Rows from block 7 of the image encoder of a small model that answers yes/no questions on an image's attributes, named by matrix and row number. Each number is 128 + 32 x the weight over its row's rms, rounded and kept within 0 to 255. All counts start at 0. Numbers have three digits each.
After each channel's rows are labels from the 100 images, of 14848, where the channel reaches its highest value: "strongest on" is what is common among them; "colour at peak" is the nearest of a few named colours to the mean colour under the peak. Only what is clearly more common there than usual is listed. The data: larger renderings of crowded toy scenes. In brackets: how many of the 100, against the usual share in percent.
# pw: pointwise conv (encoder.blocks.7.pw.weight, 256x256x1x1), inputs 0-85

pw.113:101099134178125092135147154129134125115140133157102121086124137094080105095195122121119096072158222122093134189186125107109164083112117243138106123125128132152088092155180103110160112082120094127083083171111111081112095090165137132135101106177165124177102095
strongest on: yellow object (87 vs 28.8); its colour: yellow (30 vs 8.4)
colour at peak: yellow (43 vs 1.2)

pw.149:119129125126115136146134108137105068178073029140098129121092133160150109084096093129131154142127090111082187086186123161093126177175118151153134139153074101137147081131146138118162066099086151092219127121069182152150135153115144163074159121098108149127107168
strongest on: pink object (70 vs 28.4); its colour: pink (29 vs 8.2)
colour at peak: pink (53 vs 6.3)

pw.136:098148149079150111108159110192142111157161131099122139145133158189192083131157139140145177155163144142071144091147147119192093119162078165076093098167143139090097137156149101138073076105136107129163109150125136116071116116144040135177068112132172111098131123
strongest on: yellow object (96 vs 28.8); its colour: yellow (47 vs 8.4); tree (35 vs 12.7)
colour at peak: yellow (82 vs 1.2)

pw.155:157170224088157163118155122127159129100096141074129140134096155079135074173171117112139118100090161187106138158190074124120065083098103161123137114113078080099161118159103142103115158160145181162171147110128133097164182116106057097124153108143176153196081103
strongest on: pink object (80 vs 28.4); its colour: pink (40 vs 8.2)
colour at peak: pink (63 vs 6.3)

pw.114:100137159180129099165126105119087098178107147186144104090134113154156160175097136159122185139137127163115102098153092146121102073141127176111144099125077114043122132074114140147145094132139092101093114073129183190184119131100106108140142124123115135139129121
strongest on: black object (64 vs 29); its colour: black (38 vs 8.3)
colour at peak: black (72 vs 12.9)

pw.239:135126159145147135127097079119165076126117124097112131116084117114116144117130135150172172123146097156114107124207113176123086069106103135087131134147149118119144098098158152131106130126146204110158074109129041162069164091153058116092110125105179127125131095
strongest on: orange object (70 vs 28.9)
colour at peak: orange (44 vs 2.3)

pw.120:100100073171187156155118091122114109163104088124103155071088165106127100117121124120125121051110086176237139096153074093067170090184149161105173120114132103127108114115120198141104181133114191142098065119094135143142080124139140167125153103104131060068068111
strongest on: light from the right (58 vs 25.4)
colour at peak: grey (45 vs 20.1)

pw.60:152116188076183174121101067149136109083100099205083149112101160112121104144116129086191095127153094124121159103174132150108116119154161125146087125111111166116136151131092194165097074147111111145159116122105092156043174140081100092089129201123108178111114101
strongest on: yellow object (95 vs 28.8)
colour at peak: yellow (45 vs 1.2); orange (26 vs 2.3)

pw.242:071109096145116076118052156056135121141095126103144171142148102074130102095119077172154153161140131158130140102137146146117189157252134124128182109140072204132125086140119182141106129137099111103135122124105136160147150160153085111143102125145123117102141110
strongest on: light from behind the scene (52 vs 25.1)
colour at peak: black (34 vs 12.9)

pw.212:105096083125119108160120111144070113092114133103138128167090176158135085114113135151142131162115122138164142149115181230137088163155099141141135141098131135110127104112124094126170102136083128116117072095117121104174096088123137110085108139168122126150147233
strongest on: pink object (83 vs 28.4); its colour: pink (53 vs 8.2)
colour at peak: pink (27 vs 6.3)

pw.190:115143092179134077125149060080128194094141108154145104097151143055152124087140120154130163062145027164117158136153092079108095203098094061095093114164133070107180152123138143168078133137132155065131114102125144081109169142136094101130160168078137117151151131
strongest on: light from behind the scene (53 vs 25.1)
colour at peak: black (58 vs 12.9)

pw.247:199126104109082132125109169120157103182128165134070107145153183064114112121090118153145158088144188144193135100180132106107126110156113117068144116127154133111111116165159138090119080150116168094145087106127109132112133064210167181112096158081094125142164099
strongest on: light from behind the scene (85 vs 25.1)
colour at peak: brown (72 vs 31.8)

pw.203:167125104142164128091103150081120152211089169171133170145139138112130131101179183128111120137109121160113173113128089154120098162159090162116127115094097095102151132099105129145072189120127116138108100166191134105186130154122128133110153115091130095116101115
strongest on: teal object (98 vs 28.7); its colour: teal (26 vs 8.5)
colour at peak: green (73 vs 7.8)

pw.66:125128153106117142161195139107116149103076149172104110161092080162120131146076090155158156053164139096089079162141143141161118168204118162172125144128108105175066172116083081145178170145113127118141092134078153143090100187120150144125075138135176213134109128
strongest on: orange object (84 vs 28.9)
colour at peak: brown (65 vs 31.8); orange (30 vs 2.3)

pw.139:111132151090088138124156120167156119166152117117092172093184116166115125148126114139107113095164135123172119112115174193151096164114115158104126107117165130189102194145161123046159127129144117166089111103151080156139100023105092105081151170117151145188167202
strongest on: teal object (94 vs 28.7); candle (31 vs 12.5)
colour at peak: green (63 vs 7.8)

pw.231:101149173200091145122131159151192069147090076209103142156145060108111152136110139180156164127108121178131093153122119152177117145150100087158069102086151119144162053105133100119075157140127116170129136120149152171128132154111135167110152150142197129082151142
strongest on: orange object (78 vs 28.9); light from behind the camera (53 vs 24.6); its colour: orange (35 vs 8.1); tree (30 vs 12.7)
colour at peak: orange (56 vs 2.3); yellow (26 vs 1.2)

pw.226:124106129114118172121150133085102100137164122212147101169124110136140078085138113163075194100153095137120121124094129122072156123107158118110132125122140107132037153101140148093149084155091154163109129120107119113176096114111149126159092105088133173142104087
strongest on: black object (58 vs 29); its colour: black (37 vs 8.3)
colour at peak: black (85 vs 12.9)

pw.118:111136111145097144104110162092095061106189114094094139164151045138109064099093136165092139124154084092119130100108150121120129160110140166120084135114144145194152151137068121085100145134154151150108101106218082139121098147208130123118161045158137153146124088
strongest on: light from the right (51 vs 25.4)
colour at peak: black (47 vs 12.9)

pw.158:067056132125083129099128140063135142127108171105136103112069080150155168176195132110149142148131156153084129058089142124145174132154062104164109139149140097103135102105127112120141091108128143133185147131113101162145187115156069130146123116175098085156140144
strongest on: purple object (59 vs 28.7)
colour at peak: purple (28 vs 3.4)

pw.54:135128143157120171123120108114132116158158134103072098134191134065079097145135111101138107068134103116143108106158153127116099114107150116144104124119100079160146114116119154114109134129190149150131087147146079110079091066117158112113117097163124144139117163
strongest on: light from the right (82 vs 25.4)
colour at peak: black (40 vs 12.9)

pw.14:134175125168112099134166135145183125122206067173074151095150083179112132096083099140190086167087205078151112128127060137081108129119086166094125137123104126135097133123136109135138098163115148134206151102085140108107189139081114136089130128152117103117164167
strongest on: orange object (58 vs 28.9)
colour at peak: brown (81 vs 31.8)

pw.64:126112103127087156097155150106177145118225116183081150161088074063119124078101105129178122099153089121178158102077139201162120152101108116111127166108113123118120126112185160127115106187165110129139141116143128122129114132113129158106157105119113141095172141
strongest on: light from behind the scene (63 vs 25.1); its colour: pink (31 vs 8.2)
colour at peak: brown (75 vs 31.8)

pw.178:144127090182158128195108107111149131129118156133134112091115132049143133060081120108141154125129128103088090125171160210177161064161161142112101121108124121117147154144149102145130123114148143100106140105138119141171081085088119121120126112138146168111187184
strongest on: yellow object (98 vs 28.8)
colour at peak: brown (64 vs 31.8)

pw.222:148167133189107116136130118097138094151119100130134103131165144101105144100100106165146077138159124155138153066142158103149110101198092067142128143147121176139113126118092157154151100122156110050159123088141107137150148100146146097076127101074156128149111105
strongest on: light from behind the scene (58 vs 25.1)
colour at peak: brown (81 vs 31.8)

pw.106:178166111142159087163193122102101183146129133069100119143186152097124199112121206137133147149156130045188151089117121167084108114096114076137165112118144149120124165134129155104112125099208087135102091137078152087150126184137098144144125110080170089095185155
strongest on: blue object (87 vs 28.9); its colour: blue (33 vs 8.5)
colour at peak: black (54 vs 12.9); blue (29 vs 5.5)

pw.100:142137138159196139079171132116149131080108156095103141163110085101127200058145202155147176143148182126136114101120145098086169151110157135146201116113129159122147135125096077167073128138163188119146122150156133108089074153136144173101064097131118125105126127
strongest on: blue object (83 vs 28.9)
colour at peak: blue (44 vs 5.5)

pw.244:145122107114134106137087066129179164191118100184144213073176123107148120091140172184130168095112139075110157083113119142087111098139090157107088096076112109136090073168128117116077130116110170105171121138132128101132154121158144120097068096085096150113110097
strongest on: teal object (93 vs 28.7); its colour: teal (67 vs 8.5)
colour at peak: green (73 vs 7.8)

pw.168:126100117125115110098115091115114115176194144143072107183162155109173122122114154165128071144076124102114133162135139156079109124117096137183145169117078146132121112079135146068168111176099142088127223052160080096139143130171123112116099153150112101168147131
strongest on: light from the right (53 vs 25.4)
colour at peak: black (78 vs 12.9)

pw.183:120121124113178135161162141125155089101129093130105122114138111106088195131158135145158146106117136143137190137076160196093129196152096156145158145113134098142107131160085137115136074142148128108093159114083096160093118093118056129167108118095130142111111146
strongest on: black object (71 vs 29)
colour at peak: black (73 vs 12.9)

pw.17:145138100100124109142139154119114176138133125115112055232133153199160131154128103178200208092169057142095129173174159162095093175161162128132140130188082106173191159099144100105117102089095126100110107141143090063147077139120162204172113135136119167073133091
strongest on: light from behind the scene (63 vs 25.1)
colour at peak: black (52 vs 12.9)

pw.46:107170174085139134153101147124197094158093082204145120047199113172107142122133118188091127114134140160145079126161139173159154142137128126137114103127110114060116114107068121113095116128133162140154111227126102162087180140154183142135128153108131134083146128
strongest on: orange object (66 vs 28.9); light from behind the camera (51 vs 24.6)
colour at peak: orange (51 vs 2.3); pink (37 vs 6.3)

pw.224:148194143084122094066138157101133137185093122136092074125127168077175136088169151113077095110084134138157163076148122115139132121092148181134117098117127139109099114114109190133147143114177167118127154148130131145101110120100201098186100089109136142141190132
strongest on: yellow object (82 vs 28.8)
colour at peak: brown (64 vs 31.8)

pw.31:126096086171128108106129107106114151086179095080117130192148166153092133119120086130214143145165074146144155165101170090094130152147158064160112134049116097131183097134132095086130176182106134129183137139118131088150104146133148089159134080134127130199103105
strongest on: black object (66 vs 29); hammer (29 vs 12.4)
colour at peak: black (96 vs 12.9)

pw.26:073099142091099068098140174100115191068070147175126131126125158089092157133097127141140117128098114146097134183123110175125112108101164099169180117121143109145096095024180142112081125132123179152132102115170059098165162066088118100101179160125106164090149178
strongest on: orange object (71 vs 28.9); its colour: orange (39 vs 8.1)
colour at peak: brown (76 vs 31.8)

pw.22:079130146112069109186143196087101128115105157111087134073138094184130091156097153121083109128146148108168207094119097103162091153067162163088153116118095124155115124104134129112103054070152105128126109108104120085122134113077122116155092155121131157156071113
strongest on: pink object (69 vs 28.4); its colour: pink (33 vs 8.2); pine (30 vs 12.9)
colour at peak: pink (30 vs 6.3)

pw.248:106103134091139126099159141147083153100095100166139189149135118085095066113143136128137120115171128140104112168159122099131085060134138076099127164152133157176185153104142111127100049111116154143110110108093058097095085173101140056103119146128103131105124143
strongest on: purple object (98 vs 28.7); its colour: purple (25 vs 8.5)
colour at peak: purple (36 vs 3.4)

pw.21:132187137114108164081108114158139125145119143103148133156154154218144111131143120123091179121159105163106152114154113150160132120089090175143109127146148093089112082113145145127118131154096156107090094165130174121123145144113146128124097109137115104132148151
strongest on: red object (98 vs 29.1); its colour: red (44 vs 8.2)
colour at peak: red (44 vs 3)

pw.252:162151146108177175164108193095119077122096128159229121180152164075120164135077072103121108128107154092088186127131128170124119108129153119141088136159114111177140130112110148136109110132173118116198138167134129126182114108138085090121116094116125157057135130
strongest on: light from behind the scene (56 vs 25.1)
colour at peak: pink (30 vs 6.3)

pw.37:105117115074057130119132153112129099116127139098177058172082152113119132143093104131127086156111095066143104180138136104160123133091094113181137156166135086134151090115143098095181104124171114117166162140163103086141141116182138133106145104124214093099115124
strongest on: orange object (75 vs 28.9); its colour: orange (33 vs 8.1)
colour at peak: orange (54 vs 2.3)

pw.90:073175151132125140087127185199165141111098140187091144102145147105127070123124114065193155127095093107132095157093122077138094142123102144143104131106154093152090127172128121119178178151154111089077169084169124134167153159073168109125136147172158195141153122
strongest on: yellow object (83 vs 28.8)
colour at peak: yellow (37 vs 1.2)